{"time_shift_ms": 100, "tokenizer": "char", "text_encoder_layers": 8, "text_encoder_layer_scale_init": 1.0, "text_encoder_inner_norm": false, "steps": 10200, "epochs": 66.8}
Rows from block 4 of the audio encoder of a small contrastive audio-text model, named by matrix and row number. Rows with one number belong to one channel. Each number is 200 + 20 x the weight over its row's rms, rounded and kept within 0 to 999. All counts start at 0. After the name is the row's rms in percent of the matrix's.
After each channel's rows are labels from the 100 clips, of 14848, where the channel reaches its highest value: "loudest band" is the band of the loudest frequency at the time of the peak. Only what is clearly more common there than usual is listed. The data: phrases spoken by 400 fixed synthetic voices.
# convs0: first width-7 conv (encoder.blocks.4.convs.0.weight, 160x160x7, each kernel summed), inputs 80-159
# convs1: second width-7 conv (encoder.blocks.4.convs.1.weight, 160x160x7, transposed, each kernel summed), outputs 80-159

convs0.95,086,198,207,169,174,189,191,208,218,204,190,191,198,191,182,177,186,229,219,195,189,209,180,187,195,204,204,212,170,194,204,154,187,210,179,193,201,188,186,181,188,202,201,191,216,212,183,188,196,166,226,206,185,171,177,217,216,209,167,239,214,158,186,138,190,163,208,191,198,220,208,167,208,190,188,202,210,203,160,165,218
convs1.95,093,195,250,195,167,203,194,214,190,212,206,194,189,211,152,163,203,194,197,184,180,197,174,183,190,198,194,230,176,200,214,176,214,255,208,229,196,195,182,210,185,189,210,216,210,181,242,199,201,217,206,194,200,151,195,196,200,232,213,216,205,184,178,178,186,176,235,170,194,202,202,141,180,200,189,192,165,186,239,176,210
loudest band: 1000 to 2000 Hz

convs0.38,110,205,202,179,176,183,195,168,180,204,165,205,218,205,180,173,194,209,161,225,195,207,168,188,191,188,208,179,174,175,197,171,205,216,193,170,188,146,178,207,165,213,222,208,207,173,189,181,160,174,178,185,187,202,223,181,198,183,202,168,169,181,206,193,189,220,183,185,190,208,211,182,170,191,220,197,228,196,181,173,186
convs1.38,097,210,192,184,236,196,232,187,208,224,185,196,201,220,203,200,199,194,178,206,209,192,187,201,230,205,197,185,211,225,202,172,184,190,215,192,203,233,194,227,192,177,192,204,188,219,192,219,211,194,230,195,154,173,173,203,204,228,192,170,197,179,188,224,188,222,213,189,163,182,236,173,195,191,208,206,203,198,165,188,203
loudest band: 4000 to 8000 Hz

convs0.19,106,184,133,217,226,214,208,221,223,190,192,214,159,180,173,191,197,180,200,178,194,204,221,188,188,203,209,161,179,209,211,176,220,186,185,192,210,201,198,179,206,192,209,198,195,201,171,206,257,205,208,177,201,205,191,143,188,183,169,192,185,211,192,201,174,171,211,188,191,175,208,228,192,188,168,173,204,164,193,200,160
convs1.19,107,191,224,196,197,215,154,210,213,155,196,184,176,203,227,188,205,202,204,151,201,186,191,173,162,213,185,197,193,199,227,163,217,180,172,204,204,225,191,182,202,170,204,204,202,217,198,183,190,229,175,142,186,195,198,165,226,208,212,218,199,220,217,199,196,166,217,184,220,200,177,182,193,204,173,186,207,231,195,215,229
loudest band: 250 to 500 Hz

convs0.103,106,181,172,197,209,207,215,183,185,201,195,199,169,229,164,179,190,193,189,204,179,189,187,212,182,183,189,206,184,184,176,202,172,180,200,157,172,192,194,206,206,183,157,181,235,188,176,194,210,174,213,182,220,185,202,191,142,172,208,218,191,193,199,216,205,204,210,213,183,182,211,173,172,200,211,221,211,185,163,208,195
convs1.103,100,181,240,203,166,158,180,173,144,178,187,199,187,200,167,155,187,232,220,190,195,184,194,203,171,200,199,181,208,202,190,174,192,232,217,187,220,211,210,217,208,221,188,213,189,190,222,173,189,197,207,191,189,207,223,192,153,192,219,183,185,165,193,205,206,175,199,200,202,218,196,222,180,199,205,198,201,208,237,221,215
loudest band: 1000 to 2000 Hz

convs0.62,084,195,207,192,198,202,210,183,219,200,190,201,169,213,209,191,201,199,151,218,185,184,195,207,239,199,193,184,212,188,196,197,181,195,208,217,199,168,195,202,198,231,195,167,234,163,164,218,187,201,215,227,205,200,207,167,198,176,147,219,165,185,207,222,251,211,166,153,192,172,212,208,209,212,211,187,215,191,200,200,192
convs1.62,102,208,195,194,194,208,205,208,206,200,175,192,204,200,189,182,209,214,244,210,173,181,194,175,185,179,171,174,220,188,144,195,211,236,212,222,194,176,166,177,175,193,212,216,194,156,217,171,184,169,201,198,192,192,201,213,180,191,146,219,138,190,185,194,189,188,181,199,211,185,190,199,179,193,196,198,198,162,195,191,196
loudest band: 1000 to 2000 Hz

convs0.31,115,215,188,218,209,185,167,171,192,203,192,215,178,199,203,207,175,193,185,218,200,204,202,189,202,185,194,142,180,179,191,182,226,207,208,196,186,187,195,193,169,206,197,182,192,169,160,216,154,203,164,213,180,219,175,193,205,202,197,150,176,198,194,207,195,217,169,191,169,168,176,207,190,197,215,180,186,199,181,204,198
convs1.31,084,188,193,156,229,210,186,211,218,173,182,224,231,151,207,229,169,172,207,231,215,201,222,228,233,225,179,236,245,221,188,187,205,187,223,228,205,214,212,196,208,212,231,241,218,187,193,205,194,190,213,188,169,182,220,203,152,218,194,198,222,198,210,209,213,221,200,197,181,198,184,233,196,215,193,218,233,209,207,233,206
loudest band: 2000 to 4000 Hz

convs0.152,116,184,183,216,172,226,198,205,200,204,191,186,196,203,178,174,213,210,188,207,181,190,181,183,172,205,222,189,181,189,175,202,172,206,211,178,163,180,161,202,183,202,163,204,272,201,179,193,149,149,230,161,191,190,191,213,239,223,189,224,188,212,181,145,198,193,186,191,193,193,176,174,193,213,197,195,202,210,183,199,193
convs1.152,104,125,226,207,179,184,209,223,174,193,200,174,199,190,187,169,205,198,216,176,203,202,194,203,156,203,219,201,219,214,163,210,198,255,177,189,184,215,189,213,205,174,202,215,223,195,255,179,206,189,226,195,186,197,211,194,194,198,193,214,193,195,196,177,181,206,200,203,208,189,229,176,197,172,197,218,206,196,215,167,214
loudest band: 1000 to 2000 Hz

convs0.93,134,183,217,176,194,185,178,179,189,218,193,204,202,206,204,192,199,181,185,227,195,180,208,202,242,193,197,179,205,166,168,147,217,205,183,162,184,181,182,196,186,175,195,199,167,183,184,163,163,188,178,183,208,189,226,193,156,178,225,174,163,184,219,183,202,254,194,186,198,210,187,155,172,211,202,197,213,211,198,193,203
convs1.93,123,183,214,161,226,188,199,198,205,199,219,179,210,175,221,212,196,199,179,213,203,196,215,182,230,223,193,176,206,190,157,164,203,185,179,167,168,228,184,197,211,202,199,201,208,223,203,203,189,191,188,148,206,173,214,195,206,233,190,198,188,189,174,211,205,209,178,216,176,180,217,164,176,214,204,201,216,189,173,228,210
loudest band: 4000 to 8000 Hz

convs0.50,084,228,178,196,191,165,169,200,199,207,234,216,167,236,180,188,195,197,190,168,215,235,210,226,183,177,182,173,185,185,247,181,204,181,192,174,190,196,173,200,204,194,219,226,227,216,207,206,225,192,196,174,214,195,179,200,187,197,164,208,179,186,180,195,200,148,167,202,208,195,197,170,186,206,162,179,240,196,178,211,175
convs1.50,086,196,216,202,221,197,193,194,218,177,206,204,194,188,163,202,166,180,175,172,160,182,209,179,190,182,209,180,186,159,200,201,202,195,217,198,194,213,183,222,202,234,225,204,167,209,198,216,207,170,191,190,180,198,196,206,200,197,199,198,227,191,227,214,201,173,224,160,179,179,229,208,168,218,157,166,210,206,208,179,207
loudest band: 500 to 1000 Hz

convs0.142,082,198,208,186,210,255,199,191,191,214,198,195,145,171,189,199,209,220,208,204,194,215,197,194,226,208,202,182,189,210,183,240,209,195,199,152,178,179,179,176,183,193,197,189,219,166,208,205,190,240,181,187,205,180,179,207,196,196,195,175,191,160,203,216,236,225,191,215,202,176,201,186,177,166,196,211,218,200,156,219,185
convs1.142,101,220,219,180,207,174,193,201,205,204,152,201,215,193,195,178,206,173,204,217,191,195,222,208,199,181,166,175,203,197,155,173,204,193,203,191,192,192,198,197,192,222,202,210,186,178,216,189,189,163,213,160,211,208,220,208,199,213,162,220,170,176,221,231,209,195,183,197,200,175,204,230,175,203,209,208,203,178,197,188,215
loudest band: 2000 to 4000 Hz

convs0.132,100,187,184,206,240,181,172,209,197,153,205,216,181,191,231,196,212,213,218,214,193,206,179,204,199,205,214,178,200,181,181,171,185,175,170,183,245,199,138,206,190,231,202,199,171,176,191,195,201,196,197,158,207,214,214,165,203,198,190,192,167,192,174,215,184,220,184,194,200,200,230,199,192,176,222,218,221,185,190,165,216
convs1.132,090,206,207,204,179,196,229,186,181,178,191,187,187,213,192,212,211,247,227,207,232,175,173,160,189,212,175,202,219,243,183,192,179,191,197,187,179,205,170,191,208,210,168,223,191,191,203,169,176,208,191,205,213,204,185,208,191,226,164,180,185,193,195,196,205,203,202,226,224,192,165,182,192,175,187,192,176,222,177,195,209
loudest band: 2000 to 4000 Hz

convs0.26,103,221,192,211,188,230,195,218,187,229,200,216,182,186,193,185,181,183,177,222,188,202,188,223,216,194,181,207,192,205,185,218,180,168,213,206,203,196,200,187,174,255,192,165,187,202,183,225,194,221,208,198,191,214,189,209,185,190,171,221,196,198,211,209,177,218,177,203,210,189,209,218,188,222,205,184,163,180,159,205,145
convs1.26,100,202,171,184,186,173,165,164,172,188,205,216,220,172,174,176,214,189,165,183,169,186,164,160,209,214,185,218,220,202,174,225,151,199,200,214,199,207,184,206,204,181,216,202,205,179,216,184,195,184,183,192,215,156,214,202,197,222,173,202,198,179,186,179,211,181,202,209,205,172,213,201,175,178,207,201,205,164,189,227,145
loudest band: 4000 to 8000 Hz

convs0.4,092,207,181,207,223,219,180,175,193,208,182,199,182,199,203,225,180,196,194,226,179,223,213,199,177,200,192,190,189,187,216,200,206,201,169,171,195,192,213,155,168,215,193,197,211,169,189,237,172,205,172,177,220,186,177,180,196,181,195,139,190,193,196,228,219,210,180,197,190,184,215,215,226,194,205,179,176,195,179,202,187
convs1.4,098,196,191,192,210,187,201,209,217,195,188,191,202,149,200,187,226,181,243,199,187,187,216,234,194,210,185,186,224,204,171,212,209,190,227,245,181,195,199,201,158,191,203,221,194,186,199,228,170,166,163,204,193,185,197,219,174,215,160,203,181,161,206,180,199,186,206,240,175,189,170,214,193,224,161,169,199,154,195,201,190
loudest band: 2000 to 4000 Hz

convs0.15,098,184,189,204,201,189,198,178,210,187,200,209,204,208,185,193,184,197,204,179,200,184,200,181,213,188,192,160,187,214,188,145,181,179,201,146,149,191,221,182,154,216,179,210,199,182,182,191,204,197,187,154,218,193,189,236,178,206,194,187,161,160,249,212,190,168,228,213,180,184,186,192,192,193,194,186,201,184,184,215,202
convs1.15,098,228,212,217,214,210,174,186,179,191,195,200,168,189,182,162,185,216,214,215,172,196,193,176,198,220,182,178,203,194,216,192,224,225,204,208,216,184,158,171,210,225,200,183,231,211,226,168,216,188,183,179,187,189,209,201,203,212,180,206,201,210,219,217,228,211,226,186,206,223,171,218,185,203,210,232,154,197,190,207,180
loudest band: 4000 to 8000 Hz

convs0.155,101,209,202,181,177,198,210,230,214,219,215,172,182,228,184,214,186,221,232,192,232,185,192,182,178,199,203,194,201,203,232,165,199,201,175,163,221,199,171,159,185,178,198,191,207,189,181,214,169,163,208,216,196,169,171,219,222,210,180,174,156,181,213,156,195,191,205,193,173,195,184,155,213,200,201,186,231,178,165,173,201
convs1.155,088,196,242,206,181,172,193,194,196,216,218,177,189,186,182,214,219,215,199,193,165,207,192,240,184,225,208,225,211,218,216,196,235,215,215,231,210,218,201,192,187,214,174,230,197,207,214,198,180,224,178,176,220,173,178,222,166,201,171,245,200,157,197,199,182,188,195,180,196,193,182,173,160,229,184,170,182,170,230,224,210
loudest band: 1000 to 2000 Hz

convs0.61,082,189,169,192,193,163,197,170,191,213,232,196,226,201,185,198,204,206,200,177,206,190,194,232,210,148,229,181,193,218,211,193,175,199,202,183,164,216,190,197,209,237,223,222,193,184,169,238,234,154,164,221,246,184,182,196,192,189,169,186,155,173,204,168,220,180,162,185,225,187,224,167,195,207,191,194,222,201,182,199,197
convs1.61,085,218,220,204,182,200,211,187,217,179,191,181,173,202,213,210,180,183,212,166,174,186,207,166,200,156,201,209,173,152,191,221,207,198,202,186,194,225,187,195,182,198,193,198,230,208,213,179,193,193,228,201,157,143,187,206,164,190,192,149,204,198,189,187,199,181,225,212,178,205,186,184,197,208,201,205,164,197,197,170,222
loudest band: 250 to 500 Hz

convs0.27,122,238,197,137,161,169,172,201,173,204,196,186,208,177,192,170,182,214,209,208,193,213,201,212,159,215,209,209,174,189,195,234,194,207,206,208,236,157,192,190,163,214,211,225,183,187,215,161,202,228,197,170,183,218,204,205,203,197,231,216,219,172,190,227,243,201,191,185,181,184,190,171,209,180,213,210,207,204,202,159,199
convs1.27,118,221,247,163,183,175,185,187,171,198,218,196,180,182,222,184,206,180,210,202,207,197,202,208,156,195,190,192,201,185,193,219,181,168,179,175,162,187,218,201,193,188,181,218,178,190,227,225,183,181,188,190,214,198,204,214,134,189,208,192,189,218,194,176,212,222,186,212,176,216,188,213,177,208,184,211,145,183,216,214,208
loudest band: 500 to 1000 Hz

convs0.78,085,209,185,181,221,173,169,202,213,142,202,181,194,152,159,191,173,176,216,188,181,235,201,195,168,196,222,207,201,196,204,189,202,201,201,165,207,189,204,189,178,208,213,172,179,208,195,193,211,223,177,171,223,213,168,172,193,187,230,195,244,214,197,230,186,160,225,177,195,183,177,229,173,194,143,181,215,177,172,191,201
convs1.78,101,190,184,183,193,188,183,210,191,182,184,162,199,179,186,196,185,184,179,176,192,178,185,209,187,203,181,208,206,204,212,161,200,196,188,183,186,209,204,190,218,154,233,160,207,200,213,191,152,165,175,182,211,199,209,174,227,176,192,206,194,171,192,194,199,164,197,196,159,203,209,201,196,226,176,158,203,166,219,210,175
loudest band: 250 to 500 Hz

convs0.64,075,193,191,225,184,196,203,179,189,204,203,211,211,177,210,169,232,176,212,192,193,179,199,198,221,228,203,163,192,201,201,225,193,184,198,186,213,192,168,147,191,240,221,175,197,182,167,175,207,204,173,216,225,197,194,195,226,208,192,180,194,181,171,192,248,202,197,197,210,180,207,190,164,222,170,190,189,191,194,187,163
convs1.64,087,167,212,205,202,197,196,189,229,210,194,193,197,185,220,211,203,204,212,232,210,180,247,219,229,212,185,148,197,210,200,194,239,184,172,178,215,177,158,162,217,214,180,206,164,172,226,193,198,184,210,174,189,216,187,235,206,214,180,198,202,194,188,211,164,219,188,192,214,191,185,165,171,212,221,198,199,211,218,199,224
loudest band: 4000 to 8000 Hz

convs0.90,082,214,188,176,226,223,174,204,210,203,202,212,142,201,184,196,169,188,237,175,178,212,228,212,174,195,210,198,196,205,180,207,209,168,179,181,172,209,184,214,195,179,181,220,205,208,191,170,156,198,208,195,209,191,192,193,190,176,219,203,207,206,193,221,214,168,199,226,174,191,162,187,227,231,199,211,185,204,177,226,213
convs1.90,106,169,210,196,210,182,197,209,194,189,218,163,228,196,187,212,211,197,208,205,192,195,188,218,182,207,199,158,155,178,218,202,192,207,210,230,194,180,222,209,216,145,145,198,197,199,208,189,178,179,170,180,193,193,198,176,157,193,241,190,196,194,206,205,184,187,202,166,192,200,188,212,156,199,189,194,203,172,217,166,198
loudest band: 500 to 1000 Hz

convs0.14,106,233,211,198,188,209,229,205,204,207,192,204,199,193,230,185,207,215,191,210,205,180,202,202,165,159,219,191,219,189,206,208,212,239,241,237,159,218,190,167,200,214,219,236,200,176,171,210,209,170,189,234,163,195,208,236,187,206,208,197,187,208,257,144,204,184,180,200,182,219,197,238,216,191,204,175,184,220,172,183,210
convs1.14,103,198,192,202,207,185,183,148,143,187,183,196,178,206,173,183,182,205,201,182,167,159,160,176,158,188,158,197,210,164,195,200,190,190,204,233,173,180,170,192,220,187,192,207,222,193,220,184,235,203,171,212,206,189,198,187,195,192,156,199,175,176,181,177,177,189,171,200,234,186,211,202,183,179,208,152,236,166,195,209,190
loudest band: 2000 to 4000 Hz